config = dict(
    model='masked image model',
    dataset='made-up ball-and-stick molecule models',
    train_examples=195000,
    image_size=48,
    crop_scale_min=0.8,
    horizontal_flip=True,
    method='simmim',
    mask_ratio=0.6,
    loss='l1',
    arch='mlp_mixer',
    norm='layernorm_no_bias',
    norm_position='pre',
    activation='gelu',
    mlp_ratio=4,
    parallel_block=False,
    dropout=0.05,
    inner_norm=False,
    patch_size=[8, 8],
    conv_stem=False,
    layers=6,
    width=192,
    init='lecun_normal',
    residual_init='zero_last',
    optimizer='soap',
    beta2=0.95,
    lr=0.0018,
    beta1=0.9,
    shampoo_beta=0.95,
    eps=1e-08,
    precondition_frequency=50,
    max_precond_dim=1024,
    one_sided=False,
    adamw_lr_other_params=0.00088,
    grad_clip=1.0,
    steps=40000,
    batch_size=64,
    epochs=13.1,
    lr_schedule='linear',
    final_lr_fraction=0,
    warmup_steps=2000,
    weight_decay=0.06,
    adamw_weight_decay_other_params=0,
)
Rows from block 3 of a small masked image model, named by matrix and row number. Rows with one number belong to one neuron. Each number is 500 + 40 x the weight over its row's rms, rounded and kept within 0 to 999. All counts start at 0. Numbers have three digits each.
Before each neuron's rows are labels from the 100 images, of 14976, where the neuron reaches its highest value: "top examples" is what is common among them. Only what is clearly more common there than usual is listed. The data: made-up ball-and-stick molecule models. In brackets: how many of the 100, against the usual share in percent.
# fc1: MLP up (model.blocks.3.mlp.fc1.weight, 768x192), inputs 0-191
# fc2: MLP down (model.blocks.3.mlp.fc2.weight, 192x768, transposed), outputs 0-191

top examples: purple ball (73 vs 27.3); space-filling (60 vs 32.9)
fc1.675:515492480509577540572472510477504567465420509477508529421522424616486604478469501524483554551501494504494559478489497515497615464484512485520497491492555589486550462505494521474482467478497547429442509477500501474503496431468505472514539536486446523582562497492495501544547522536495531501510505532458510513456443554526496436596449506476501506386503573512493463546534452496448476486545501548549425489397522498522528537524501495607496549519472532498495502586472404533510506480522465482485501484547482506534512552515462486516507502489575457507515526496548489472498505587514457527
fc2.675:475529431413455487476508549449539496476605498505548434537475512507520496496461444488547502489434498532512515538552521536530511508516492486444499404610522524548472515530539531466472596504473522512466553574572410524479450576459493456514419467537541535482523523541579543476526503576468481448524473556591544531535512564464514432530463512522504504475516503536500455501494477481528492524523513521540541522528494472483520461501553447473518484529478517537528478499520489422506466498582565592399486528504493489506463576467454426482536495502511461497453503510519517506458457438460464491

top examples: dark backdrop (98 vs 49.4); space-filling (97 vs 32.9)
fc1.559:485476551473423478502441459488517528589476508591496506502537541449504549525503407583491541453463504510433446557531431520571538441492473491445467525494591450481459502466481426444427489519469516542562559523409564491515594469496519473504490512463516544518539509454524532562489517451551481541511520503516442458526440500488513510494468455484498525470477428442561502418509516500503484505508492474540553438540557533507445517576481483493492499499505521397468527494495483509576508501446468409437540504475459495453532518493454519530540468561519486483507530490522510537421476450495533490
fc2.559:460499455512541480538520549468461543434499505497496454520444547504468484523450584445503441482505516516579554434531504488452437530492448510533542461575450572485515499571577487528493518468523456430430488473565408486492451557459508518487468455452523495487490474529438504467500457531514495493462502573499535567440557559519562562460550558513496479508558531558520462495519459480502493500482485518457420559454523499496520454487521516489523509531504496545504474520481498454447531518535553608533394495511509516517531536522554453493479484458574522464449517431452551549493488576521530573

top examples: blue ball (99 vs 65)
fc1.361:514593546504553458473507519496494451582519473465575455467511484510505496506464528504511494500509447505577514470534507523474533499555539512531530516513422472576505548504496468479471512527470497534462421477497476546462560556512481526491490470523553512510525521603517540509569447542484482510524495575531486475517540470508503542487562509476522482511327516481544460483500483486509504467525440463553458406540434501495469497549467511502530550379501489572498525484534433563548435508414503527462525428461535523585467507501458476534501518491513445514498537519499496497446482475393495444
fc2.361:444412398559489519476509461443529504498520486522457495518503541517520523506462489491470507524460482498371476519439439482525461507399514461494503435508494521485472500469470554587511498474502475477494590470484519480525431462513487492484538502450497534409546536442533449463485528457536545475519545451481440520504479562513573531491490518482476513557582532487444529526478507518502527571436485495482440534471568549589534499486488536492489515537514436499484415445510508455411574492489450469550491521536473515463508534467520466417467506514453572494423460451455498521487466520557487560

top examples: space-filling (98 vs 32.9)
fc1.348:494512525491506512496466502541498477457464501490547464499463412483522519479520527480528491468503464534506470633507436515555535469528436549470534489476521513544527568504492514557406523557481465480487611522471494480547575475517505538525497527442522538529497471422492443528492540496454509470479463494511472530476482412470534503504478403450524453522566457483470495508506491474495531555477498512528510485517563515489514475475571540524516551512466544437420409511504520525534398490572465413544512499473559507542533569484497492558513440541482498468606528511509558544538560476461594470
fc2.348:467506513365512510501513520533434528468543496491534440530515500496476546579494370433457498443474486504496529491484379484499484510495498527531535538597550490488511538509469536476452510505529463521433509520486545580466502546524483580438446525423549527560498465510552515511531526537462503455535503509514486491526505560574445568487487564495522492496505550577484500541492488486503498578506485575509478501478492507442528536630509521525529547508513507535540483480487512535472488513551455471555487489497466446525507543470585516416547513504501549403494542510537451487487497545501449466

top examples: dark backdrop (81 vs 49.4)
fc1.305:532514524542538477493478494567516562622495519467562478479486459544489457534496486498515507482519500538471473485539502499530494538495501534495546463455546494400489518442423505415508475465567477437521478518556455468523514412459501532584496486467500483443462563546481441450548533490540528448448462462523544430444485494546565555542489570530488499567570512476507468492492506502512544502538505498495443509621506558559441457553550503512473498550534558467535468490502436516507507435527511524406541531486404457477508514525491571499527540472496504581533522523578470499455501503510475487
fc2.305:497490494387468533521499487457514411430448435552479495445532473479539549471481480496496455519464454500537554521514491505462466450480528496469444511563536522526488473535531533566457558519452491600476500445474557521500507615562493449443491541499517557516573505518555565526498466513436451549517523495482490555561499495440453469473509418528484519467420510579502510501541514550502499511447491464496544528461499419502562539511447500521530538504423459547502496506549587484466539504494463467526515486494580566513540505502526402479501506499472546475433448511446561556511500484500459519

top examples: purple ball (73 vs 27.3); space-filling (67 vs 32.9)
fc1.552:535458497531470532546492520481553539556600456518487486531536453574488449511440516487584476472543403537485550474567524517463494526533456485459516543458479414531499502486475547583478469468478480433588470475432463543486482539525403409451502546473491498510536506513498497543484450480420475453504548554576524500474470451513497518555545505488501510590435532504518426557503490512533468547575504479548470464589428537452499456510461523456436484528479492514489518527504583521477483467498455552511496478468521480454539514437492448495544532473437515502521553496547480435512479514523488489
fc2.552:500537515477493541497506549519485531493583546439572493483411503451508454444515521464534497512434615500552515488512514508525507510469530504520446521509547522497488544502512499430478560513528457487553490530557472538560630520520591461564486509482452495508483525498441483497511525505563505572486470493297491521536546492447506471516523495515422493519537521494500552528512522487477484494523523478467547553503570401462512478523507463510508482467513546465470486447498498521569509502463575501516500517488582505510501450522483521539454462463461597498508526532541467516487532510432512437

top examples: orange ball (56 vs 27.6)
fc1.137:545478507492440510507449493505462553466519510465517554545547493465501433546478507507518516463474623527345536473494481515537495446392492491488503494546574517493509497497487437464495501498476507493482558501550497510500469488496529465511447523533485475484563448511485527505547572537476480572484534459436531526554505488493509603465508482531491488562577449449427477456482492471499511559480472530472491617482481558526479476518525470420478576522527491477442555497559555443505492482438497386489542496523525519592477519511494491439523469516479571473501527482504512539466427514544508487
fc2.137:527554493517503468497476517492481453532458478496470499465449497527490578479550465604510433463542415509534433568540505496524564543508436515514552475443502509526570478492498593478457538525537487514478429495477461413463527469517454520524538507475499493529460548461515497478399508450453493475497509500578460477466508494517464475581476471537490470417474582511533500489503489533491497448542534513537534413485516385474517582505538489508531483481466522456528465552466504529528427481578570494528498586481526551466561457467531572534457535474514480566486473502522545460540497490441458537

top examples: blue ball (100 vs 65)
fc1.144:567495519495534492447486494469427489570506500530275516505522478471568507524530465544532472582509493495500480516525484496502472555509463492475504493557454528463528510509490484525487490482487497562465523475470518551457504561480507496532510495445489494435537504496482477468464467429471498498494497488485436514485535468499506531566523513508495510560506460485529473460519553502483527573456507527494512506585524503523508523493510507619541528478489505469476507502501559483487484534475525511512502493466482500622649462454666521509484523453529512446534458510450466509517486438464479460
fc2.144:569503516537571497485477497470458432452370476526400508437523504474505502466548494514555493612469479428457500514514448512509471483514506485534516521546434475413422479467518536540481512532485484516554580478485533568502476521456487445509466497505468573458485501486526530497504500420495500497431481492529426487603436511479516612541491553447513481495498553513511480556559517543499478519459520514490509489497556495538520485493473467542539518475512445467458515506457594428453483531526504521501465488486452515553584501492622528494476528553498592466495517468464517478523502531501493498

top examples: branched (83 vs 54.4); space-filling (61 vs 32.9); balls: twelve (27 vs 10.5)
fc1.154:448544538462504466464519480463522470548518421530485494464421505515498517455566504536510491521491547546511426542521577517478492481538515565536435516472536545516492522545498445566474416407481490510469535512540572511485496515528469469511396493506459471486559517499667449441503509454518519450475434446476499439479489548486453519510526513502449593470523519516501587511517523517532507547522510467407436493512530544516545525545522495539469477450530488533554501476553508503398426536447503569528510470527493541490543505530500520502566539438540523503523480498501457507515550551456497471
fc2.154:526436451585505521534473556526507486488467561494492448503569489473508467598477466491410504471486528498462580440491485463539511473485489455458501550463451452486494447470488547515562546594598516474493468499501462484497494481474539529527551481498464543586524509519413496580453464535440498488489554536557503521514542484471518457485509492510540468555475516485494523511464515480465498548469507510546553455528413446549466470475453519479561483520422526538495517553488455364550535490561527459496446511501448518494461530558488500441449504536464424565518509529483570550488436470501519532

top examples: blue ball (100 vs 65)
fc1.595:505478554504487506445508501451480517480514465592436483505526491471466535484490461556492437555514474497540522536461530503487557517581481506539603514471510486459499498481497483441494445497471488480508389486531564461492554508458455559533516495507512489587486523592564624508512484467484543472465484546500501447513484476510480419568464546474502478498396516497475406501495500533438476493520559510498493486506581583455502469465473508521524502545495481594510559482474536505516426474574496504447470535512488461466559456518487514528483466484539481478542429515455527510511508500353489523
fc2.595:504462441544506466478499483491504452514522554418511508465492498538563467452442507450537517483450492452453487463503415505516486475432561475452432489544461512504496496513513533602502516427512518508462527500433474548509450463538569404463479489495471450406539552426468370528485517513535480497520490429509442553539497558472585568461537468504491529565496508487529537525498512509530511499457428511504486477504476463596486519511518480481435482492512515484485469484514511434474603565521535486540493465479500512511473537516514495423521471481463535520434549472529484517486468498637477475

top examples: purple ball (99 vs 27.3)
fc1.136:517553525502503515537494456509523469470472542524519414535529479474554565446453548496493502533550421467500438475494501500496453513612486514479581501533482473499502511487467494530461498569458443503550534489557502534508482519468465550526439476485508503543508476496481521483550448500534545466455437499556489446478476565541480519497511519473506429497434531501502457530509472458491535468548534507523512432570543585477545469513466514494531503547493549470391500524508425547376344500532535554418485483475485479539480540470513439566447491516462497541518501473503445511534537498597471514
fc2.136:508570538472526495559518537506454492528484546543520510407508505549474576516547469455466477466532476497492498438560523522520494505545491492467480511482531485449543461541476535533446513428474467541465494544598412496469457594499461441502503487514535493506493398474490545554479429452517498489518479598530571497460464619479509624513516483480430517454467476501525464533500529453518484476496490511531527512472487581443489548514553522490545533475473481448481540511518511441424537490554542459460521501463443432457524487467516472603488524507489564545491468504510571469536518448504511465

top examples: dark backdrop (89 vs 49.4)
fc1.105:516510415527442518433478493514541466535518469499440494478432480519453560510491491423506469545460488549555435461528539495502526483481514490480606523514468446481497447505500534574497411526473530506452526508464552557463492564546523470450503489499490505551445513498490567472525502504615493541481522471477469509537552498469464528530486528480517530507544472507503454562492477470480488464450477547510432530485569419513620488507554491546496447415521480436504486513533454444524496551515529577465517575460449563472583468497514507557455552469453536424521543556493550517498561510451472481
fc2.105:516493504540392538496500511482508463531508485491475473438454522494428563571453480574492559552492509509472470487459500502493550444513410473511465483547444384491561416591505568527520522519525505448512471515492530569503465484488532488507488484495447485546450509463497522511528483553554528485490486469506474497531460532490524538441502513530475502499561513449556556590472491445418522438494427484496531442514528457519603470493491526532419491428516529467498492481533539461513567509481522528485502457488466521427571546518553443435463558486556494454507534556424498544492494459535522437

top examples: dark backdrop (78 vs 49.4)
fc1.540:513430487491520575512484569516521477534473510523501492509505389514563562471520479528571466512507506490506494525516523465466453499503590486479509461556515468550550451539501497542509539565528488508501521425495493505470481543509492484561598531489517436475474483514520483497435508517445563461556507531514546505519533485444553585536457473514465503572484474534514460545485517502508532501580532507500371490502468473474424462483535521448504581517507519518519510536406485569473455519629507481522550531505537508470459512394494544518507484500542580513476515472594539464445425489538518517
fc2.540:500599524455494499482532454467462492481460526552497514508412493519468492571499495453484572521435566478477526508462536536524540510531390499489468434545526489470507525497526526483499453458493588456492524487483482473550527452477504482532493455554465549539526488438488533532550503500625497540486460475498551531526463482495493510491464575493573475471501576520493502480471542490435481472519505517515532542526538523487517522516479547508401478541507497496454445485523421494537533529469518505536480440526539504483537490575511487561596563544542426386514458514493535625551546481499545445

top examples: orange ball (65 vs 27.6); balls and sticks (60 vs 33.9)
fc1.51:383474507499539588526511475505558604430549516510575509557465465496486523507477509472491627528530508469532480484515544478511518533516546510493487520440486453528462521487529487516472473529468459460523456488518536485548506461511485449488497479467532530540495480485477480493522480608504498499354509518497593476598493479512513483487527473539531478432456578482526499470602471543427542525441540466484603478395503474440520511520601492489513470567511499485498515512523552504480489425477488498494501504487563468523449535450439515524476459537472475477523468538483521508471504471518517523
fc2.51:520524481473626540518501507537529509461472484508578532458426508488478566495542486504503575576564514509493466486457500505454483607485518501486527516481307525491396518440489468506510481479481474529515448484480465571526492570463518508425506459499505488530500472514501507494596478451524498529380474542495431502509424518507494499468497457456522552452467531534517484532594453538542436505569509497504493436581517495461525563508549471535527538504502460498546545493523556503540453503541492478480479423504541495515572533505531494479489528531527492502479516501538476499495507503495476469

top examples: space-filling (94 vs 32.9)
fc1.496:519504457507503460494556458543531549434503454473548547500496506518534490495457488429499534449579509464449539533484437598576568535538530415516474462496516519433509432538440490505567467506430494523493456436509474522535483509450461510459513489490495532519510492570451538442502506542609532470559501384492512496526526514568476460532564481500478459522526501500517544482462454503522475432458588485519489526554514540519502482431501436440459525462466496478497535517478520556469484405498444569474514522501481517465532496456563512428553592514519450499507526436462544494441463491517475478
fc2.496:463498510516447526499473555466490451522439525514433418544514515499440503461515474554487480483423480538541420443505561438375454460475479549475517523491505489520477493486551488528474504451500483509525570529474540516536501467571533460480539525492527454489494522486560444542530518465417513526437471575462488467502484490413534551453503582508530581493468511465415455504518489501433509521486447512516547474498554465536461504557469584499534471493508492501481490465567456479522547606476579440521526462510469438495442498533448478573445421511475535538514505504502486491531498489487598514

top examples: space-filling (78 vs 32.9); balls: twelve (26 vs 10.5)
fc1.91:482482467496492494456527472450523506509471588515495508492481467410452506479585569449506455478494488474557481523510524536451570508541485559500566451547486494501503464539505510534472503527497542521450480530476444518525470474416553522510515457541492534468484447507495531422506459520488609444498424505529486413455463429595464501505472464489491481484490480490487559543517568511443493572524524469445441486570530459478477454510532435435507541536509615481442548551524546516492460446456451567558533537461532550529535487523466498518478480531526523572485503518556406517485540468494446461
fc2.91:473524475472502506502506540517486472507487523500492475457544519538500539573518456540510504500469475490435507484533502496594462544477489481504539559482543480524498537471472550446535502553527473560543404488475529517490533467531547471485515490527445468488520549482554549494503556518420478494508470550503525557524532657397496500484572420505523469491537498552561492499482497462497497454500486649490454479456416459447513507511514625531523465477502404519565478467534423440461495480499500462468461474542513521480531489472494502504468539498530446493552520515526576452512495587536543506

top examples: blue ball (99 vs 65)
fc1.573:578525530518621531483509521492465567547379477453540505529512407503493487513475483512568529479486508505508507484485507532492529436491530494487503481533466558541496573520510493487485487497533454480530511503488535469430493449494483457515484458455498481532488487492471500496468501511486486492631471522488545511496498457491514548502415500550570501366496484507514494571533499553538503423417539508493540444519458492536391608410483508505490574479505507474499539496575461501495474506518471499505494556516466502546489490538481487514487492481467497486516588387510470458542493606491502552
fc2.573:530521453546513480551508468484442465516420479493374495511520513532502513505423493498552516545504447530449490541472485492527494539495540472497485462435474512460459583467508543541426506561541489544523476503473528472487459470477457564501502467521392499450541495542491477557499519458477505478478478477521408531516542498439485582586476512453506489516442499524477528603488493510581472519442501506502502553465522518542512519505489449509449564407469488546505457446415605500520488477452488462497527508523478541540549474489540475433485433590523576530446542448497487530500484582501510516

top examples: purple ball (99 vs 27.3); balls and sticks (61 vs 33.9)
fc1.73:512444507514506494460519529501458497611477489499535508432521466534531476521509474529508587510485486503498501504501511510526523527504519531532491443495469535513552490517500488504505481467429471495504492488508480534475516351484486594447482595464488507518531489527482532524551524508471485501573490512474457492491466419504500514487488476531507524355493456489526486452507507452370507455462497511521544538492550513431578482547475511548486557468508511489465507501506447520513507473468483501518506519448605484539553485496491718486497491525522530481509425541487551506476508553498502544
fc2.73:435535521412483489523455508536527498493486476402518473512496494496482508511468540512532476491509544466562551484504523562540536476540511554505431475427526425504519501467453488460474477552487505486493499519549584465461539544430553480512455495462516547494426463503468382528480548493527493548480506542600501496485517524452453555518468499483474416558526466531416465519540556517508476496495522499516563486509522574552495535438507534486513496507431502528449516530380536465538519455472558586516473479499469457513498517505502407466410522562493573519489541466585455492476499484491519430

top examples: purple ball (84 vs 27.3)
fc1.764:448446471497467449547444498474484498510504512475507450503492490558493521403488462544540467470519492509518466484525489433434469522507362477482439489407463549524471442533557519490477524478521422535441482564590488429508448418525499494503425553535404525533521443526452523377501480517566506430486506587485488531455549505488471477518494499531450450495501481460495554477447569469493470506518519392513506453475435490447524474440475477448520472457531495479485503452522451525481475519457481461443521512480507470497541520497510490449561491524501509427535442492510496482455452537494513518
fc2.764:524549519468485556463510504460526512442489488511519534514495485418551472548506491467403475501459513481451503485508521546548510483426568513503543506539543454520511530445392535498466454507469542504490493367432498547505491520512478548500560453475550474478491523482605513538531538475473503537495503350550543480538422541488512534500459453490499540484511499533471376486531462519513515464500528615496445536473583515486482525532502480539456521526481432480510459530489544487513513487545545569566456516510505443535523462553512494528390491460485488506495542518553485511496542519487502524

top examples: blue ball (100 vs 65)
fc1.46:514558572468485493408506493518493484517479546495531440557536476494467492481556496493495499534459574508493500561519488508464473514611490478525646521500522513499490476462469455410497405503504505502532525511622527512479419514456505554484492467504460510486534483504489519553491504480544526431494449500404502446470486532534527498507513527476506473533450503512525401472485500513520511484485497474503471428487552487527535455510498532502536490499516499589472481395535452428489395519528501483402495492464476519569496498502487488491497396517520548503585512543570576480526516514488442536
fc2.46:507462510478504492439484475449519505464537473426488435546498540579496508559572492483461513520451561496541510566522431515517519478584525505541560476483483496429547535549528548532538515540419419485551456511533541558440509501507480497487462482512481489460483493513580492491513490560469491452534485391406508499497499606506593505497488464509466538494514504491481316480488509512487501541482519471539541526506559490555515520423487587516461507500554562584488521486515563436504520511468529563461522486420514485499482519521484513520458473500447464536483494500523471503468504463491477480

top examples: blue ball (100 vs 65)
fc1.128:618440505503448475495492545533465462533468491510353487472500474537497461486484498500474394512495496513503490514521487502498525456467475510491485522433655526526583502515482496508512493505479443546543485516493467481471485438508489509541522474496414499540496504518496476457529491506493497497587481529505436491480460510504512527559484487594562496410519434512512510453376505404537545537510523537517488603373555493489513515478470518456461551540497506502500527486481531501498483500558522510502458529434495499567599448526540477496495523536513567478506472478497496514492502549494481537
fc2.128:457579460527532485507527465445499477496522495488543520563494524467505573464494510490628590558502543501482529466498483538475504572468526484477530501544365480473357575490501512521456499525509502460471493518500579483565450506473512488430453550487511487448541499484517487529453513460497521501422507492481503519481546479475521559448521504432488475565481509547471539624521477608476465515454443451466487428595436497544516531519517469525484477471477511488500453493514556453488524521450493457501562503526456485471483501496446548419510446508484519541453521523505506455475508498525498469

top examples: purple ball (97 vs 27.3)
fc1.532:507499496498692519434484468526523492447392528464465549542423532472501573538529449514536522514455528478510475521456499518505490467462548462529488432522472482530479497482541515476502518483471480499493541505580562429513503485521491567556476494518555466556509492463476503432462578546496486489508464502485517495517479534478516507540485512477540476418539484508524513503504475524518502378401530529513591461474551455513461558431519506524469549510530487452421499540535473486511451504496513462510572574494409543534421519503564502518478460485498497439487486455535512516466506568497506535
fc2.532:508531483526384506528489537476458505558556513533466514502495452467499436466509511487462492497501526511522519466529512493472477597510479527521484554522484493467535532476485469503491543529493422501555409508473443517466524512477555494414517531480392416496520460571470526564502494463504481574472506416459469513506589452525509478413572501517461493577471516497492473471475509493449474592450467472468463584558489474497478502564488461435477580468483475523506481478515554501511540488410485529477487489531524446522599421479425558462533447494449539490499479521513453514491509567472492438

top examples: blue ball (99 vs 65)
fc1.65:479529447467494502486470541532539449494505453526552425497449484543547539530497539491535474425576411463525505531481483457449503453516467491494439524524500502533511481512471453581436425515504545542495410495478416534467443495501482466420571481511534513570475531525484472518543470558552502456457477421548515428506491430475555488429497483494513531470440489507530599548496514508497546446493474478533536555427497526490524480496571473462526402516489471585490493428513452552526556490508447514458498508519541539478479515458475510494478415510492501575472487481421537498459512442522461441
fc2.65:463505475505556504540517475469433460505433505511417494517434507544479492464505453483420502508483483505511450477507538470503558492468513515504527504534489506482557555421470536525520558532544521488469456488450538536472482440499456560597518456559550501460510480509486460510459448477441495492552539511504542547537468514505500524611480476536508494483476538492436655512479515507509507496504533486464515358536538517544444593533439490532460515494502507506482441462422484538546501458570466424537451560475426483550518460506509484505556511481551472500459421499513438486517531563499467519

top examples: dark backdrop (100 vs 49.4); small balls on sticks (60 vs 33.2)
fc1.689:465432431501445504525485619526537517448468501435476508453502494537538505528477500465538515419513519445533528526554499490521548557447484466495465533414511492555527485549492500465525539460574513438543506497431522511511489524501486476512475547443448480555431471506526513483535514533558502481524547529474462474523429482533542463463555536563464535527471479499514453473481478605425526455421478493473425544570548474575508481506502530447499506521498490554517506504540466509523509472492505498452593564507532504516540535486548505497480554492565381488464523508502397605466543495486536473
fc2.689:536581474521470524490489537438464528480526461532495520481554455538508476589526463544549510501518522486506519496462439510410495494510518491491362539535486498482508476499507499508498609495563528552486478527507506469476463481472590473468553499501507519536507448432561604519507457509566449586494548568562514483478548503441513543522469517510460495399519551561480476536497425490495513538506477525536463480482473405494488493458526512532490494461476504453554551526504464515478508528502544440472427482479484493490470469532506415513455506555473472511533484572455415512514386501572522465

top examples: orange ball (58 vs 27.6)
fc1.216:508564495509470506509496505496533448508535515508455472542520526495553519538477433488490458466542475551433508518484494505497557480518517489509502496499528566538525474395426507445500484397526490560528545515468430500450444489500521508517468493522475474491495498464527549525529494462504494517472478472488532476451467506482475530559500515541603530442605456424506469582426576517523573508435485506562492523385538473531534510550524489536529437535456518499506484523488468419494512461512506470563514537510460565541565465516522485453523598555453487600390527511495492521535511431543472474
fc2.216:478584506531574552419535485504530541510483517552560524483504534561506505488557501507460590462507560477500483543517485495458424484510559514518539487558455459459479457519485464476535469512554543530487516454489515518512480430437523549468514552525469490407447522514535546556497528491501466502504469474480546516533533480546460454435535518416510563490511540462529562446582506557454496493527534481475520447446456477410498477551552496472484502468528461526472493480572520535477447506402524458472479551497557534447383469444450563544539529466511427519503460504488469449445550489529499440

top examples: purple ball (91 vs 27.3); dark backdrop (81 vs 49.4)
fc1.750:460530459454525488456493512470549531409513453596549434443470487528497523526437546454523498442518450479487437522520465438487471469551486498453545477502557507504486505527546522579575532522503544492518509488497567518499526454501445517545415438512586495525493477494528545491526401507522511460488555524573490530486502474480590451484513443512445503450549542506471514506457490460562508468468474526454494460521509630493489510560534502605502411510511478480529463445473455537481486506476546547459467460489490484512479570506545439514524412477523454435508512450516526535527503520416494470
fc2.750:523425491493516462526480474546453532509486486533524494529481492592460547511503502534504447412552460512508518515560523485517494520501438485494487461626508461526529489504493535525458494513475599518443568547494479506457432545515542454482491473468552517471550538500470449457530506541440488392533544546486530484484435603547547499555423503512516514505518523495580496520508492465466474479497491515470510467481522486518483490395521521477549482516435479583524503492499471475548478480642452511530483471526426522497434593472450463486526566459583415502523475499541509471513538507482506506

top examples: space-filling (99 vs 32.9)
fc1.100:483504524428545504520466456498483507498522527504482523484456487496558488526503490499471457436538464486443441575527465457511487467487454510522435508519510538599521538596479434480490408530494451490446516485507553527509533446468515536477497492506481559495490406456518475537471489445479500459471454529460437482433440472482561466497468459450422538497546486490525573514479436583497494535500545556515484509476483566531477509573565564484489522532491550470457491461488459522538439555517496415565464566526535570520505566522485475601564456479543520465453475475394518515500456469519504454
fc2.100:488572555539491468499491539517578562485519525495456561531469621532513439507463511480556623498389488413507493513518490493532541493471497481473534460473457445474531510465450550520508475407601514481513525495515481539516517461515470510555588581476454493516491520493513539570467466555458488493519492395516472464530444551481521524578528526521554554474519471559477501504426456522509517466489552542498505443498487536515534479541465543535556530493512471500514513479470437504490528542555534445470501453456547496408476476499534541571447501522486536456509458513518502516498577449466520505

top examples: orange ball (72 vs 27.6)
fc1.705:424443519491441473535513610495469452471478500497524500520515483427461515490473485488491466506533508465473493489523504494521471529485408482489526557561474507511518459511518463474484485469472478523545498502500511439384501510500469508543505534487472496530477490513521504504497502518503496496406509525489502465524504536498491450503410502450501494606471441520518484551482536571508524508516508468499498532464550486511522426504482499509492472477507476487492517464481531469513472466519484484502516532476474467500536568702487459488482487495585489517491466412505562541694508592475502598
fc2.705:403493455550472487417497486448523521514493519391514491521457475510512481505379545476480510513440512508490534488557402540460501503518519493516522452441534510501520492552529490522490523533481500482484536527455563536538450480627526483512513485513495511469432523417460305506489593525513504484518562445577486585515511490444556527501459556526506452526529477478470471502485543478515512484483497456519448497462451504523499511534523552511543510501493520478465494556422486507440578503511514564489483480454489482505471521526473538499475506477478504478452509487511489508567477495605484543

top examples: space-filling (100 vs 32.9); green ball (71 vs 41.1); balls: four (26 vs 10.2)
fc1.240:531459423448506517387467518540427576456502403462559507497524478545557471418496412438520422459522482454497540487550545488494581581478458519524532561478505415516585499529465484480461528487513568528515512485478549488555517520467571460529482549459483468462587457526528501492566515455508481476492506513496534494515489457489486526462431463482445505477560509558527502552524476500469508490427504497526449454513495477457454507505486467434417564477503488517509520532527497507490508505538529486407436443493582503540526498479546460514495526495485405488521496491515507577550537540521468503
fc2.240:464485508509508490497501527487386532458505499498523532518554470467503439443522501472479530472547548548519586490501477513467502507532527520517403538487527487373453479503544450523484538530456538499544599546553528459455486504507590483512435499507516494510523425542473527548478515537511542510483484474491504450562495489453528418480475531514552547451490557532465538401502495490506492497501474416453505471546498514402456454490497469524471495488523579529501494492526571508535505498481609527463507485499416510484473482555463519531447531425559438549508462479463610522503518528486480581

top examples: orange ball (76 vs 27.6)
fc1.102:418576498504506539500508468480567563471520477475617482483523540521501499473446480479505661493483498499449503470531456487485498484451518479527483494576373516504436558479517502484512495505499491480443522495485517478519462595504495412505476516490541487492503504516492522493498515509479497499338554480491557532546579471513488501445519498390456519635522527451492518530579543603468508475476463460498527423558500492521506449562558498529507455514530495488515499481535453459497489518452478478499564524492554484508490494493479566492510484497465486490479518502533524515504468485491492464
fc2.102:506455564474446512478494527512451487514452458525447503503484461533485440556529514587450379481500471543449455592468514490540484486558412537537537548441589519478583423501453489455506446543502490489565471487520470467414597396478480574521486502574526480534434495509495593516470503476500511492514495479544461470521543498536450476553535464565566514419500494511555499421449481519531496507531515510545540524470528501474464505444443539487572525493487504517517557529493460592535444486536544521568469493494512503534497447492522493565464496521514515472523484480502508534519481502491496520

top examples: branched (84 vs 54.4)
fc1.226:500549522468544549524550527469497563468459480471475474444509541471482539515496493470513431462492517544486497480490525482433558544500555494490544468508472486415543530472514488491475461475592606478478550553544433498471502469558558405482469564530512543529565550497460443478484508454518448477510496464539478487470534495569516537510528433479514531568493582521583501457482482496491504465554526418542421450473424507499546428499548489541433482539533441523449437513474500497476530512476545455492540498514383489556460445501504490497514508543496512444489511589500532600475503525531471470
fc2.226:471481507594423499502481529526476474484514521542513496589559529543523463499513446485511549532425510475496461596481482538535435469447464513476474509532500514491469475490482467460500526507419427483576496527486605471511503526474401555493517443564488465524524507577521542573494522554457530581491577535463489509471506563472512510502496586487522534445474525500530496508483530494459548531421505589433508468559539499584477546479419495469526555479503475534512493552472453520510429420511479533462457488522537484458516532545539496459509468493521491533555469464521494411530542458456452484

top examples: branched (86 vs 54.4); small balls on sticks (77 vs 33.2)
fc1.238:563539499491513527469451505485500451529513485477561390490427525487477495512572494557504483508495549494465541482506500504501536511417525493403436558469551555483482513535471542402471537472496518491450426457456469483525520452531508508542454454525493479504489566500570536480530519518490434502464542489659491454455541520560519508514500447514478482513599471448472445460493548538483416525477531472532472462498516416456480508504526533504477494480559488594472515520479475454474486450520557428469521520464508522539545497537524537552446509498513491456537504548397520514461421490467471489
fc2.238:526495477472501546522494509381495541479512535474501407545480471605485514472532462487424520503513490493437560516549495544461546484492501482462412498456496543415523502549480423348507484515410477437469500505481563492540494502557467508542500468507477475450509502439506527497496503505520467602465462522571478458493518566534503463479547596498483506477551439528517521496475450518480549491481524403516510497486465484531516504498471569504533516535502484486444493510554491374520473449547526521479573502493484528488472493554531440505548503427533556496517499470522460479512417500496489490